A small CTC audio transcriber, trained from scratch: soap at rate 0.0041, batches of 128.
Rows from block 6 of a small CTC audio transcriber, named by matrix and row number. Each number is 128 + 24 x the weight over its row's rms, rounded and kept within 0 to 255. All counts start at 0.
After each channel's rows are labels from the 100 clips, of 14976, where the channel reaches its highest value: "responds to" is what is common among them. Only what is clearly more common there than usual is listed. The data: strings of digits, spoken by a formant synthesiser in many voices. In brackets: how many of the 100, against the usual share in percent.
# c30: last pointwise conv (model.blocks.6.c3.0.weight, 192x192x1), inputs 96-191

c30.190 [165 144  94 110 162  96 139 123 114  86 106 112 100 153 134 129 125 114 170 121 111 127 122 118  92 122 131 144 141 129 196 115 153 122 108 126 116 151 117 110 141 160 134 156 127 142 101 106 139 119 122 125 121 111 180  80 160 143  70 166  82 130 120 191 142 126 160 164 185 140 149 145 114 107 134 128 130 114 115 106 123 139 105 123 112 102 125 163 161 142 136 109  99 109 135 105]
responds to: "six" (100 vs 25.8); first digit: six (48 vs 9.6); last digit: six (42 vs 9.8); pink noise (31 vs 12.1)

c30.67 [150 117 139 163  77 141 169  99 119 144 114  90 129 148 115 121 152 146 139  98 125 150 124 127 158 120 130 141 114 132 116 142 157 153 131 142 108 135 122 134 197 132 169 114 102 101 155 131 150 113  84 127 196 114 142 147  96 113 122 119 136 125 137 107 158 126 184 124 135 114 137  80  86 125 165 124 140  95 127 132 102 160 100 115 131 133 150 121 126  88 120 128 144 107 128 104]
responds to: number of digits: 5 (43 vs 19.9)

c30.63 [135 120 138 101 151 120 123 141 157 134 116 159 126 152 132 135  95 128 122 110 161 137 113 146 189 134 104 136 100 183 131 161 110  90  92 154 147 110 144 178  87 167 134 108 113 111 143 144 146 165 104 200 123 124 121 121 120 102 105 113 134 140 133 154 101 124 132 104 123 135 108 137 161  96 126 102 123 152 137 107 114 145 130 117 138 107 110 111 166 140 139 135  80 125 105  95]
responds to: "eight" (100 vs 25.9); first digit: eight (58 vs 9.8); last digit: eight (37 vs 10.3)

c30.187 [110 175 148 112 111 120 121  87 156 131 129 126  60 104 162 119 152 106 153 118 128 117  93 133 126 149 115 128 107  98 159 143 119 159 140 139 124 111 108 104  90  86 111 131 101 162 140 102 155 159 163 115 167 172 144 131 145  58 118 141 143 145  95 129 101  84 144 118 114 145 119 126 114 165 153 123 123 107 126 127 105 120  83 146 108 108 108 106 202  85 154  89 179 134 101  99]
responds to: "three" (59 vs 26); "eight" (52 vs 25.9); number of digits: 5 (52 vs 19.9)

c30.170 [111  56 119 180  81 113 123 119 159 137  87  82 155 138 124 119 126 147 113  97 161 179 198 108 117 145 130 132 124 101 137 166 107 145  95 157  91  92 116 122 121 127  98  81 155 141 178 110 116 125 110 128 147 104 128 121 154 102  94 119  88 114 105 155 113 102 132 117  77 138 118 110 157 147 145 108 177 139 158 130  88  80 106 147 131 166 132 146 115 142 150 118 113 123 120 145]
responds to: "eight" (69 vs 25.9); "three" (53 vs 26); number of digits: 5 (46 vs 19.9)

c30.98 [ 99 130 100 141 139  94 126 171 152  99 112 111 125 136 133 141  86 129 150 150 120  92 131 134 131 143  93 129 137  90 182 132 125  67  86 127 118 120 129 168 173 116 148 126 139 142 110  98 123  91 140 156 125  96 152 107 166 147 131 113 154 136 145 128 119  90 128 149 106 153 151 170  86 119 127 152 163  96 155 113 129 139 145 164 127 102 129 114 110 148 122 143  88 176 121 153]
responds to: "nine" (99 vs 26.6); number of digits: 5 (45 vs 19.9)

c30.129 [112 135 132 147 118 117 179 127 103 137 120 135 111  95 144 128 149 156  72 115 122 102 149 126 137 141 105 134  90 105 126 120 176 122 169 129 140 141 164 140  94  88  97 137 102 140 129 155 108 141 145 103 124 143 128 136 106 140 142 117 128 114 128 118 174 105 204 139  59 142 144  88 132 140 146 127 193 148 111 101 154  88  58 127 150 145 131 140  99 163 155 131  94  95 133  99]
responds to: "four" (82 vs 26.8); number of digits: 5 (44 vs 19.9)

c30.21 [156 153 132 129 116  90 123 140 133 110 169 113 141 124 117 112 165  82 149 157 137 161  76 124 117 123 142 173 160 134 117 111 126 142 144 119  99 130 128 126 136  93 141 145 131 136 126 136 156 131 111 151 138 131 100 124  94 134 141 152  78 136 156 133 116 113  95 132 121 144 143 136  87 167 133 141 168 123 147 202  82 126 122 131 155 116 158 156 122 119  63 141 116 163  77 156]
responds to: "four" (77 vs 26.8); "three" (55 vs 26); number of digits: 5 (46 vs 19.9)

c30.48 [123 117 131 105 153 122 118 141 131 133 123 146 125 163 142 154 116 136 134 154 137  95 109 128 152 151 130 120 144 103 122 101 101 119 125  99  89 160 155  84 117 120 149 125 144 140 122 132 148 148 140 137 138 150 188 136 159 133 106 125 132  96 143 179 140  95 168 130 124 115 126 135 120 141  94 140 131  75 138 111 140 103 160 138 108 195 182 126 160 123 135 137 101 118 135  89]
responds to: "five" (64 vs 26.1); "three" (56 vs 26); number of digits: 5 (54 vs 19.9)

c30.46 [123 123 117 105  96 130  91 148 168 179 129 146 146  98 123 124 120 127 125 153 147 186 110 130 164 102 143 130 131  92 129 126 123 135 168 134 134 113 128 126 147 144 169 106 135 125 117 124  74 126 118 163 117 130 102 128 145  93 120 138  92 112 127 174 196  88 103 120 128 135 134 195 187 109 107 151 131 101 156 136 114 118 153 183 136 139 115 137 124 104 179 154 145 159 116  61]
responds to: "three" (92 vs 26); number of digits: 5 (48 vs 19.9); first digit: three (27 vs 9.7)

c30.79 [125 117 107 133 137 148 144 147 112 136  97 148 130  98 105 157 154 159 110 124 102 102 110 130 103 127 109 126 122 127 108 104 140 125  94 184 148 140 110 114 144  82  98 120 134 166 109 112 145 122 134 145 134  86 136 134 101 125 117 132 103  99 114 160 119 136 131 119  88 147 140 131  97 132 137 170 117 105 152 103 149 184 130 169 149  89 127 144  96 100 115 103 135 150 124 187]
responds to: "six" (64 vs 25.8); "three" (54 vs 26); number of digits: 5 (49 vs 19.9)

c30.23 [103 124 116  93 115 175 177 153 138 120 151 112 110 144 151  70 121 115 154 118 136 124 140 116 100 114 113 121 172 100 163 148 128 152  84 130 118  78 115 127 150 131 107 133 104 133 104  96  82 150 135 145 139 168 137 108 104 136 133 126 131 166 149 182 161 123 108 172 130 151 143 125 122 117 115 123 120 117 155 114 160 101 152  83 111 146 128 109 117 117  86 188  98  74 199 131]
responds to: "four" (97 vs 26.8); last digit: four (95 vs 9.7); first digit: four (38 vs 10.4)

c30.178 [118 112 134 138 137 152 156 147 143  96 104 145 124 150 100 115 154  93 145 103 146 157 133 132 116 140 109 103 133 101 101 142 130 127 127 164 138 123 145 125 157 154 142  99 137 109 134 111 124 153  81 127 129 143 203 101 136  86 128 160 119 141  91 160 105 109 104 134 169 116 135 106 131 105  96  95 130 110 181  72 154 146 129 130 120 135  71 171 163 171 116 191 114 104 137 139]
responds to: "six" (88 vs 25.8); reverberation (77 vs 35); last digit: six (33 vs 9.8)

c30.150 [132 121  91 117 130 136 157 113 153  92 131 167  92 124  88  97 150 141 125  98 117 189 112 151 135 132 154 162 137 116  73 100 104 152 123 122 139 106  77 135  76 119 134 141 142 185 117  75 106 109 119 141  90 117 131 164 116 119 142  83  78 143  83  98 106  96 100 134  74 129 116  82 123 118 145 138 140 120 146 113  98 126 124 119 119 113 132  93 147 130 117 165 124 139 132 116]
responds to: "six" (58 vs 25.8)

c30.144 [121 124 150 130 140 169 134 129 104 115 133 100 115 131 154 122 122 145 109 141 141 178 111  93 109 143  95  90 177 155 146 121 136 130 149 174 146 142 124  89  94  74 124 140 121 173 110 117 120 164  87  57 128 154 114 147 138 182 149 109 133 124 151 135 106 152  70 157 156 135 134 147 126 158 138 152  75  81 145 100 144 142 179 155 140 136 109 159 157 149 140 121 181  92 153 156]
responds to: "seven" (95 vs 26); last digit: seven (44 vs 10); white noise (33 vs 12)

c30.92 [123  55 156 145 120 132 125 100 129  92 164 140 128 116 130 135 162 120 129 105  98 126 114 124 106 142 105 142 136 100 145 124 160 162 114  90 139 127 150 115 124 127 139 135 121 123 167  59 146 126 128  78 122 181 233 154 174 138 130 149 136 145 120 120 135 137 116 146 142 135 185 138 102 101 163 163 154 129 134 103 133 152 140 125 125 143 147  95 138 148 112 139 165 158 124 129]
responds to: "six" (78 vs 25.8); number of digits: 5 (59 vs 19.9); first digit: six (25 vs 9.6)

c30.59 [ 94 101 128 116 128 150 110  84 106 129 138 149 102 122 174 150 174 159 122 104  91 177  93 112  85 200  79 117 153 108  90 158 136 131 171 124 145 113 100 113 186 129  92 106 128 144  69 113 132 115  88 160 157 128 144 148 130 138 129 100 138 108 142 175 118 102 143 155 159  87 137 119 126 120 114 143 115 149 103 117 121  99 137 115 137 118 105 105 131  97  93 132 106 120 140 143]
responds to: "four" (57 vs 26.8); "one" (57 vs 26.9)

c30.86 [116 118 126 106  92 130 103 162 137 199 110 169 132 155 134 126 147 120 142 131 142 119 114 165 114 166 133 103 100 102 149 108 141 128 134 112 133  92 115 136 119 134  91  99 133 164 160 147 122  99 171 112 105 147 123 108 138 115 106 110 154 147  97 113  98 193 147 146  95 130 145 108 127 150 172 120 128 143 123 148 100  67 103 123 126 117 202 158 167 101 154  68  86 109 103 115]
responds to: "nine" (82 vs 26.6); number of digits: 5 (44 vs 19.9)

c30.75 [ 82 121 101 125 135 134  82 120 124 166 117 124 130 126  99 149 142  82 106  84 147 109 100 150 130 160 113 132 147 117 131 118 149  99 146 143 122 134 132 163 123 111 132 122 123 105 111 103 115 122 109 108 105 102 168 209 122 145 150  77 145 103  93 151 147  90 145 118 165 101 108 109 130 139 184 130 194  76  94 108 110 118 122 191 136 109 141 116 114 126 133 156  96 144 153  71]
responds to: "eight" (71 vs 25.9); last digit: eight (61 vs 10.3)

c30.33 [ 99 159  88 132 136 100 196 133 106 155 133  97 118 134 117  88 136 143 116 188 108 163 135 129 119 132 108  97 132 168 128 134 125 114  95 116 166  90 131 124 142 109 104 119 155 103 147 109 138 151 198 126 101 137  82 108 159 159 168 123 131 125 103 126 156 118 133 118 143 154 126 153 149  80 154 120 106 162 165 108 157  98 127  88 143 142  75 183 154 103 124 160 123 140 170  88]
responds to: "one" (94 vs 26.9); "eight" (59 vs 25.9); first digit: one (44 vs 10.3); number of digits: 4 (42 vs 20.2)

c30.107 [ 93 141 162 140 132 145 174 112 123 103 130 141 123 159 100 129 127  91 152 117  85 113 140 123 130 114 148 134  81 120 132 129 121 145 128 106 138  88 114 121 117 118 143 139 138  91 173 179 151 144 136 134  98 129 128  98 131 116 113 144 100  86 197 101  83 139 122 100 117 153 109 120 176 129  99 122 202  84 123 127 131 115  85 139 132 157 120 143 131 168 110 143 136 133 117  98]
responds to: "three" (100 vs 26); number of digits: 5 (53 vs 19.9); first digit: three (51 vs 9.7); rumble (30 vs 12.7)

c30.182 [116 119 172 152  77 113  98 150 143 100 139  75 147 155 116 142 128 101 113 131 115 115 120 125  86 122 141 121 158 119 108 116 124 117 163 102 161 135 110 136 140 163 137 120 143 142 115 134 132 145 151 180 129 120 112 158  86 125 154 132 125 101 156 136 133 128 114 111  86 151 123  97 115 131  96 144 129 123 118 136 137 126 140 106  95 152 104 127  95 160 164 142 107  97 141 179]
responds to: "zero" (93 vs 26.7); last digit: zero (44 vs 10.1); clipping (27 vs 8.2); first digit: zero (25 vs 9.9)

c30.25 [158 125 168 118 151  67 139 146 162 172 100 135 104 138 101  94 125 108 136 125 125  98 109 139 117 111 143 136 137 134 116 184 140 165 140 196 118  93 124 115  82 146 131 123 115 127 123 100 119 122 137 130 127  65 158 111 143 102 116 142 113 124 140 155 181 116 104 175 190 135 139 154 110 131 132 131 124 161  80 145 128  89 118  95 117 159 154 168 121 111 107 130 108 149 106 153]
responds to: "six" (86 vs 25.8); last digit: six (76 vs 9.8); first digit: six (29 vs 9.6); clipping (25 vs 8.2)

c30.18 [ 86 143 120 110 124 129 108 127 132 149 130 188 163 119  92 113 154 157 104 115 111 133 130 127 114 167 107  83 136  98 110 111 156 124 121 141 119 122 143 145  94 161 132 113 118 119  88 130  95 169 117 124  80 121 146 114 149 106 115 130 111 112 112 169 129  95 113  62 156 129 136 139 199 151  96 122 107 140 138 155 143 123 154 104 105  65 108 120 123  65 139 114 158 116  79 106]
responds to: "eight" (100 vs 25.9); first digit: eight (64 vs 9.8)

c30.51 [111 135 150 127 121  90 110 151 101 166 130 140 129 146 106 151  95 124 165 113  94 150 145 120 139 154  85 183 149  63 143 105 124  99 119 148 201 143 129 126 153 132 152 140 150  89 151 104 166 136 107  81 173 128 139 140 128 115 141 131 110 123 117 127 138 106 134 173 126 105 109 190 121  92 131 175 116 123 123 114  87 145 125 132 119 157  91 183 118 104 108 122 116 141 131 109]
responds to: "eight" (98 vs 25.9); "three" (59 vs 26); number of digits: 5 (43 vs 19.9); last digit: eight (34 vs 10.3)

c30.4 [113 122 138 148 137 116 106 181 162 138 132 105 172 137 132 148 114 139 121 117 117 127 142  97 113 124  77 138 151  84 118  73 136 152 118 148 179 117 112 151 146 119 146 140 143 124  92 109 148 153 139 112 112 187 126 143  78 115 129 128  98 100 150 138 117 116 111 134 142 116 137 109 130 109 100 184 109  98 116  96 172 118 135 177  91 172 120 122  50 132 192 131 121 130 100 106]
responds to: "two" (92 vs 27.2); "eight" (53 vs 25.9); number of digits: 5 (43 vs 19.9); last digit: two (42 vs 10.1)

c30.119 [128 102 104  93 114 145 121 163 196 107 138 135  61 133 113 108 161 130 184 137 134 142 164 134 131 168 141 147  92 115  95 104 124  83 134 147 132 166 141 111 139 111 105 135 159 106 120 154 127 124 141 122 201 127 103 122 119 126 131 140 120 176 100  88 152  63 124 131 146 112 126 122 130  94 135 170  96  89 116 112 148 121 170 160 150 117 126 144 104 162 143  87 138 161  86 106]
responds to: "one" (80 vs 26.9); "eight" (52 vs 25.9); first digit: one (37 vs 10.3); last digit: eight (26 vs 10.3)

c30.185 [146 103 133 140 143 156  82  95 158 131 105 169 138 136 163 143 120 149 132 111 109 140 175 112  88 137 129  74 118 105 145 143 166  98 116  98 127 142 136 159 119 124 110 134 130 142 147 168 142  96  96 111 126 192 124 132 137 105 155 118 125  79 200 116  81 123 126 138 139 139 178 146 134 148 127 141 118 103 124 105 124 177 109 168 137 122 128 125 134 131 161  78 112 148  94 140]
responds to: "two" (100 vs 27.2); "zero" (56 vs 26.7); last digit: two (45 vs 10.1); first digit: zero (25 vs 9.9)

c30.159 [139 100 153  86 130 118  96  93 157 120 113 123  89 177 155 106  95 139 148 137 154 155 112 130 103 122 133  89 138 146 136 157 118 170 117 123 127 149 105 147 164 101  90 116  96 161 142 131 130  92 147 146 128 151 157 128 160 146 126 105 167 147 151 109 118 193 121 161 104 171 148  91 101 135  97 140  64 169 160 163 118 161 122 117 154 143 100 141 132 163 127 156  90 110 151 151]
responds to: "nine" (99 vs 26.6); last digit: nine (29 vs 10); first digit: nine (28 vs 10)

c30.173 [112 106  99 130 132 117 138 129  92 139 122 118 165 100 157 111 135 152 131 166 149 128 111 160 113 138  93 108  86  84 119 105 106 145 132 114 112 124 108 145  98 157  87 114 152 125 145 105  75 121 101 152 137 111 107 153 118 110 148  90 130 124 135 109 163 125 107 153 122 158 119  88 122 106 156 122 126 114 103 118 141  78 131 127 143 111 148 140 159 102 125 119 152 105 138 141]
responds to: "nine" (95 vs 26.6); "one" (56 vs 26.9); last digit: nine (54 vs 10)

c30.29 [142 139 159 155 126 161 105  84 139 159 121  91 138 157 143 120 150 139 103 119 100 125 132 145 148 133  86 119 162 128 120 124 120 180 151 106 116 112 172 151 176 137  85 108 108 123  85  93  90 116 143  99 114  97 103 171 151 126  82 117 134 137 133 107 137 133 112 150 115 147 121 119 134 125 123 115 133 131  97  92  99 121 159 111 133 127 137 136 191 121 116 156 151 103 119 132]
responds to: "nine" (99 vs 26.6); last digit: nine (47 vs 10); clipping (26 vs 8.2)

c30.30 [144 102 122 151 151 126 144 102 126 129 115 149 139 114 117 115 126 129 125 150 114 118 137 156  65 129  68 116 140 111 103 139 134 121 112 133 144 149 145 146 198 107  90 122 126 132  76 118 144 157 134 121  99 115 108 119 108 136  98 135 102 158 176 160 103  92 122 118 125 153 152 130  99 126 118 147 141 106 140 156 150 147 165 146 124  82 114 137 149 125 177  96  85 163 119 160]
responds to: "six" (96 vs 25.8); number of digits: 5 (52 vs 19.9); white noise (35 vs 12); first digit: six (30 vs 9.6)

c30.132 [100 144 120 130  75 119 162 119 109 137 203 180 131 107 125 142 144 128 110 142 150 167 130 147 113 126 104 138 104 119 142 103 178 179 142 154 142 142 136 143 149 130 148  98 128 173 119 120 110 128 145  89 130  78 149 135  80 141 134 124 130 103 106 111 155 109 130 128 118 114 110  74 101 117  84 112 123 152 121 167 102 133 100 132 137 118  99 160 130  97 123 147 126 134 141 110]
responds to: "nine" (63 vs 26.6); last digit: nine (60 vs 10); last digit: four (28 vs 9.7); clipping (25 vs 8.2)

c30.6 [110 117 157  72 115 103 117 156 111  83  99 113 167  97 112 113 103 115 108 145 162 144 140 120 110 108 120 122 186 100  94  81 115 123 108 115 131 105 102 144 123  88  84 132 146 100  71 130 113 153 140 146 118 140 121 162 129  65 134 131 152 156 159 141 101 116 126 131 140 126  97 174 124  98 113 165 151 133 145 132 131 150 123 107 132 143 166 113 153 124 140 113 137 111 150 106]
responds to: "four" (61 vs 26.8); last digit: four (44 vs 9.7)

c30.91 [118 106 111 158 135 150 138 122 138 128 112 127 198 100  97 127 132 125 153 116 135 166 109 178 164 200  98 160 142  98 146  87 103 101 147 145 118 145 144 127 169  99 126  93 121 130 121 149  90 155  92 104 116 161  92 108  81  99 138 147 134 125 125 116 141 139 114 133 127 143 120  87 135 112 119 141 132  91 168 147 170 131 167 109 107 138 142 123 111 163 128 125 145 131 121  99]
responds to: "two" (77 vs 27.2); "eight" (56 vs 25.9); number of digits: 5 (49 vs 19.9); first digit: eight (26 vs 9.8)

c30.148 [ 99 152 133 104 162  94  92 146 158  97 126 150 191 166 121  99 126  94 118 132 123 161  98 103 125  97 112 100 152  89 105  88 179 103 147 143 127 152 135 157 135 173  98 140 160 127 117  86 102 146  98 130 111 112 136 105  69 141  92 163 125 156  76 139 123 115 145  89 154 116 102 131 134 111 137 113 134 112 142 125  97 127  93 107 126 159 184 124 196 147 132 102 134  97  87  86]
responds to: "two" (100 vs 27.2); last digit: two (59 vs 10.1)

c30.143 [154 145 112 182 135 122 143 145 117 151 113 160 158 140 240 154 106 139 160  99 118 148 139 123 117  98 106  94 149 156 169  87 175 117 148 112 134 131  98 108 101 101 147  85 109 135 117 153 131 116 125 106 143  91 108 154 159  93 144 146 132  90 147 100 142 161 157 121 114 149 120 161 147 135 136 134  94 115 128 155 124 136 107 142  99 113  97 102 165 106 173  93 107 105 126 112]
responds to: "two" (100 vs 27.2); last digit: two (33 vs 10.1)

c30.123 [103 124 129 114 126 116  93 109 153 118 179 126 119 131 131 100 102 121 102 148 126 135 142 154 134 137 112 108 143 116 159 107  94 133 117  95 156 166 106 111  96 146 134  97 142 116 118 119 100 118  90 132 173 129 130 158 151 134 130 107  87 136 148 110 153 109 132 137 179 115  99 167 112 132 114  93 164 113 140 132 106 126 163 131 118 110  81  98 159 100  93 105 119 133 134 116]
responds to: "four" (88 vs 26.8); last digit: four (49 vs 9.7)

c30.113 [107 116 129 136 139  98 147 120 149 175 128 138 113 143 136 128 118 114  98 105 127 108 149 164 103 165  89 101 130 106  95  95 112 101 163  85 136 135 148 136 105 108  63 129  91 167 127 127 109 137 123 101  90 123 140 165 117 151 109 111 121 100 132  95 121 114  95 158 142  99 123 144 138 165 107 138 149  75 150 116 117  92 127 104 109 150 161 107 143 114 160 113 125 208 151 114]
responds to: "two" (81 vs 27.2); "three" (65 vs 26); number of digits: 5 (42 vs 19.9); first digit: two (29 vs 10.4)

c30.115 [148 123 141 121 124 126 145 135 119  93 140 149  99  94 119 157 123 161 102 154 116 134 149 160 148 129  95 158 115  64 165 107 161 131 141 112 116 133 139  84 135 114  85  78  92 146 120 142 153 129 148 126 115 114 149 136 139 114 132 158 143 122 115 134 157 105 211 145  90 143 155 118 175 162 119 131 166 105 113  88 133  89  82 134 103 107 126 121  89  97  95 108  93 114 172 113]
responds to: "nine" (77 vs 26.6); clipping (25 vs 8.2)

c30.8 [132 107  72 115 142 123  99  80 108 123 120 137 116 156 129 124 133 153 155 135 124 122 136 158 152 140 141 147 132 179 137 115 117 112 160 110  90 135 109 120  95 140 156 198 232 123 175 157 190 136 109 116 113 111 117 142 113  95  93 100 151 155 126 145 156 116 138 165 161 150  95 162 176 120 122 132 129 154 121 105 120 125 133  75  88 119 142 149  97 126 128 108 132  85 133 161]
responds to: "one" (99 vs 26.9); number of digits: 5 (47 vs 19.9); first digit: one (37 vs 10.3)

c30.13 [191 127  96  93 188 126 107 145 138  84 150 132 162 135 144 100 123 103 121 127  91 119  89 128 196 101  93 129 133 143 119  94 107 134 137 128  83 134 144  92  90 172 180 139 112 141 133  88 139 117 126 157 102 150 111  87 157 163 206 143 148 109 107  91 155 121 158 151 142 137 113 167 157  99  95  95 127 114 127 140 161 117 138  98 114 111  77 125 132 187 133 137 149 166 111 103]
responds to: number of digits: 5 (48 vs 19.9)

c30.88 [140 141 118 138 129 141 141  96 128 135 108 130 170  83 143 110 103 126 107 103 130 126 127 167 128 119 106 173 166 113 114 105 110 137 112 102 101 131 141 162 115 127 125 106 104 153 130 132  53 142 139 171 133 134 163  65 144 102 114 138 126 124 144 116 104 101 141 163 141 106  87 153 142 130 119 136 127 116 116 137 120 112 106 163 165 124 117  99 125 146 153 102 148 156 120 134]
responds to: "two" (81 vs 27.2); last digit: two (58 vs 10.1); first digit: two (44 vs 10.4)

c30.109 [ 93 130  92  93 139 156 163 175 139 113 139 142  89 142  99 129 169 137 126  92 101 104 109  87  73  92 131 102 124 106 124 116 132 142 156 168 143 118 144 166 140 140 115 171 139  93 150 119 129 117 118 152 193 130 126 118 113  85 112  96 109 194 142 150 146  97 107 121 111  89 104 129 152 142 105  97  97 107 149  93 181 165 101  92 120 133  87 114  94  84 116 147 124 120 116  97]
responds to: "eight" (67 vs 25.9); "seven" (55 vs 26); number of digits: 4 (42 vs 20.2)

c30.56 [ 86 100 124 132 134 136 149  94 116 157 117 119 140 131 149 128 149 124 164 131 157 126 159 112 118 131 144 126 112 124 116  90  90 159 167 159  73 129 145 133 120 111  99 151 134 151 133 110 114 157 119 159 102 132 134 104 150 105 133  95 138 164  89 149  70 141 111 147 128 135 176 120 133 128 129 125 158 131 135 105 149  72 137 133 124 149  92  78 118 162 170 146 121 154 128 150]
responds to: "three" (77 vs 26); number of digits: 5 (45 vs 19.9)

c30.114 [115  87 117 108 171 144 138 129 131 121 140 129  99 121 120 153 103 107 123 122 122 165 100 121 141 145 113 160 126 133 131 122 126 117 146 156 126  99 145 140 152  76 144 142 177 142 141 188 135  95 148 138 135 118  95 150 110  95 100 136  91 122 135  95 151 100 145  73 169 103 151 156 162 160  95 148 170  81  94 162 121 136 147 109 138 130 146 149 123 131 118 118 161 124  87 142]
responds to: "eight" (75 vs 25.9); "three" (68 vs 26); number of digits: 5 (46 vs 19.9)

c30.166 [117 121 104 140 154 114 124 166 137 100 138 147 128 166 104  93 132 134 128 133 140 129 120  96 142 125 132 148 151 176 105  98 125 109 116 125 127 166 163 135  99 111 145 138 125 149 103 117  99 135 116 134 160 146  88 138  86 174 109 146  75 140 114 117 136 138 147 126 107 110 121 156 108 118 106 146 124 146 119 145 140 164 145 107 148 194 152 168 161 141 105  76 150 122 102 152]
responds to: "five" (96 vs 26.1); reverberation (61 vs 35); number of digits: 5 (47 vs 19.9)

c30.68 [123 141 124 118 129 166 128 131  96 127 132 123 120 116 148  81 130 105 162 125 158 118 139 152 144 114 125 191 143 102  93 133 148 111 122 171 127 126 139 151 128 153 123 108 129 120 177 156 131 134 129 104 100 132 130 126 112 161 148 155 130  64 117 136 118 125 148 153 149 129 123 135 114 133 158 155 113 106 147  63 153 141 119 104 106 138  88 143  99 199  95 109 145  99 109 182]
responds to: "six" (99 vs 25.8); last digit: six (76 vs 9.8); reverberation (66 vs 35)

c30.189 [ 88 132 138 135 131 115  87 105 119 174 140 154 183 115 121  96 115 117 132 126 178 135 121 118 165 178 126 143 135 156  94 126 132 155 106 144 149 122 124 113 139 128 136 174 137 103 157  87 116 162 123 156 174 127 124 169 153  82 128 115 103 108 151 130 109 126 161 157  70 112 115 128 171 121 112 137 122 124 163  88  95 133 140 186 130 152 162 131 142 155  78  94 156 119 151 132]
responds to: "eight" (77 vs 25.9); "three" (70 vs 26); number of digits: 5 (46 vs 19.9)

c30.179 [121 191 121  98 142 123 111 124 143 157 127 108  94 125 139  80 124 132 138  76 109 131 140 105 142 131 146 144 145 147 164 152 137 132  73 134 126 120 139 131 150 122 111 142 141 116 139 112 119 154 134 179  99 161 110 149 133 104 128 124 125 141 145 134 126 116  98 164 177 188 108 113 122 131 113 141 106 160 169 125 135 158 130 132 147 102 156  90  81 136 121 150  86 108 144 171]
responds to: "zero" (100 vs 26.7); white noise (60 vs 12); first digit: zero (54 vs 9.9)

c30.191 [152 119 143 121 115 114  89 138 123 132 138 122 147 145  91  95 110 167  81 117 143 117 112 143 122 112 112  95 121 163 129 146 122 157 132 137 166 110 183 160  90 130 136 107 128  88 131 108 115 136 134 107 109 148 147  84 111 147 144 161 148 111 120 160 118 125 124 131 150 114 121 113 146  71 140 177 119 134 133 145 103 105 163 191 147 142 148 119 175 132 141 134 122 118 161 148]
responds to: "three" (80 vs 26); first digit: three (49 vs 9.7); last digit: three (48 vs 9.9)

c30.24 [ 86 130 157  96 110 100  95 122 162 120 108 111 163 139 108 124 150 102 136 115 125 133 107 151 138 100 118 129 149 169 125 107 158 131 123 120 119  90 122 113 167 118 160 135  82 119 112 107 181 111 131 124 155 154 150  83 111  91 182 145 157 156 134 111 140 102 168 121 123 142 127 154 120 153 143  94 131 123 100 190 145  69  95 133  62 130 123 124 139 122 124 115 130 126 146 125]
responds to: "four" (98 vs 26.8); last digit: four (42 vs 9.7)

c30.163 [125  72 144 101  94 116 165 139 127 139  91 128 145 150 173 118 104 142 127 105 114 142 135 147 126 106 118 132 124 117  89 156 138 118 135 113 161 155 138  75 118 141 143 103 116 139 147 181 146 114  79  92 142 105 133 105 116 144 117 143 121 167 179  78 161 187 156 184 150 135 139 146 147 162  93 162 130 163 146 138 103 156 148 151 109 142 100 124 156 114 155 127 125 143 116 145]
responds to: "two" (96 vs 27.2); last digit: two (41 vs 10.1)

c30.116 [160 158 100 169 120 146 102 154  99 112  93 110 136 137 119 109 109 113 144 130 148 151 113 143 140 130 147 127 148 102  97 122 125  74 151 128 121  95 142 101 108 119 117 115 119 137 137 171  90 136 153 150 151 116  85 135  99 126 172  99 148 119 104 105 125 115  90 125  87 109 105 124 136  81 159 115 141 127 140 147 157 127 142 162 102 103 126 134 199 151 124 157 196 152 117  85]
responds to: "eight" (100 vs 25.9); number of digits: 5 (49 vs 19.9); first digit: eight (45 vs 9.8)

c30.65 [119 102 104 111  93 105 138 148 125 116 129 132 133 138 159 103 149 113 153 166 137 119 130 100 111 134  98 153 102  75 149 111 108  91 117 110 128  93 179 133 124 164 137  97 125  92 137 122 149 120 149 167 198 131 133 160 109 132 138 101 200 143  97 151 121 102 118 150 117 126 163 153 123 133 130 164 125  91 106 137 134 105 114 158 149 147 116 103  91 158 120  96 100 194 127 147]
responds to: "seven" (100 vs 26); number of digits: 5 (55 vs 19.9); first digit: seven (35 vs 10); pink noise (30 vs 12.1)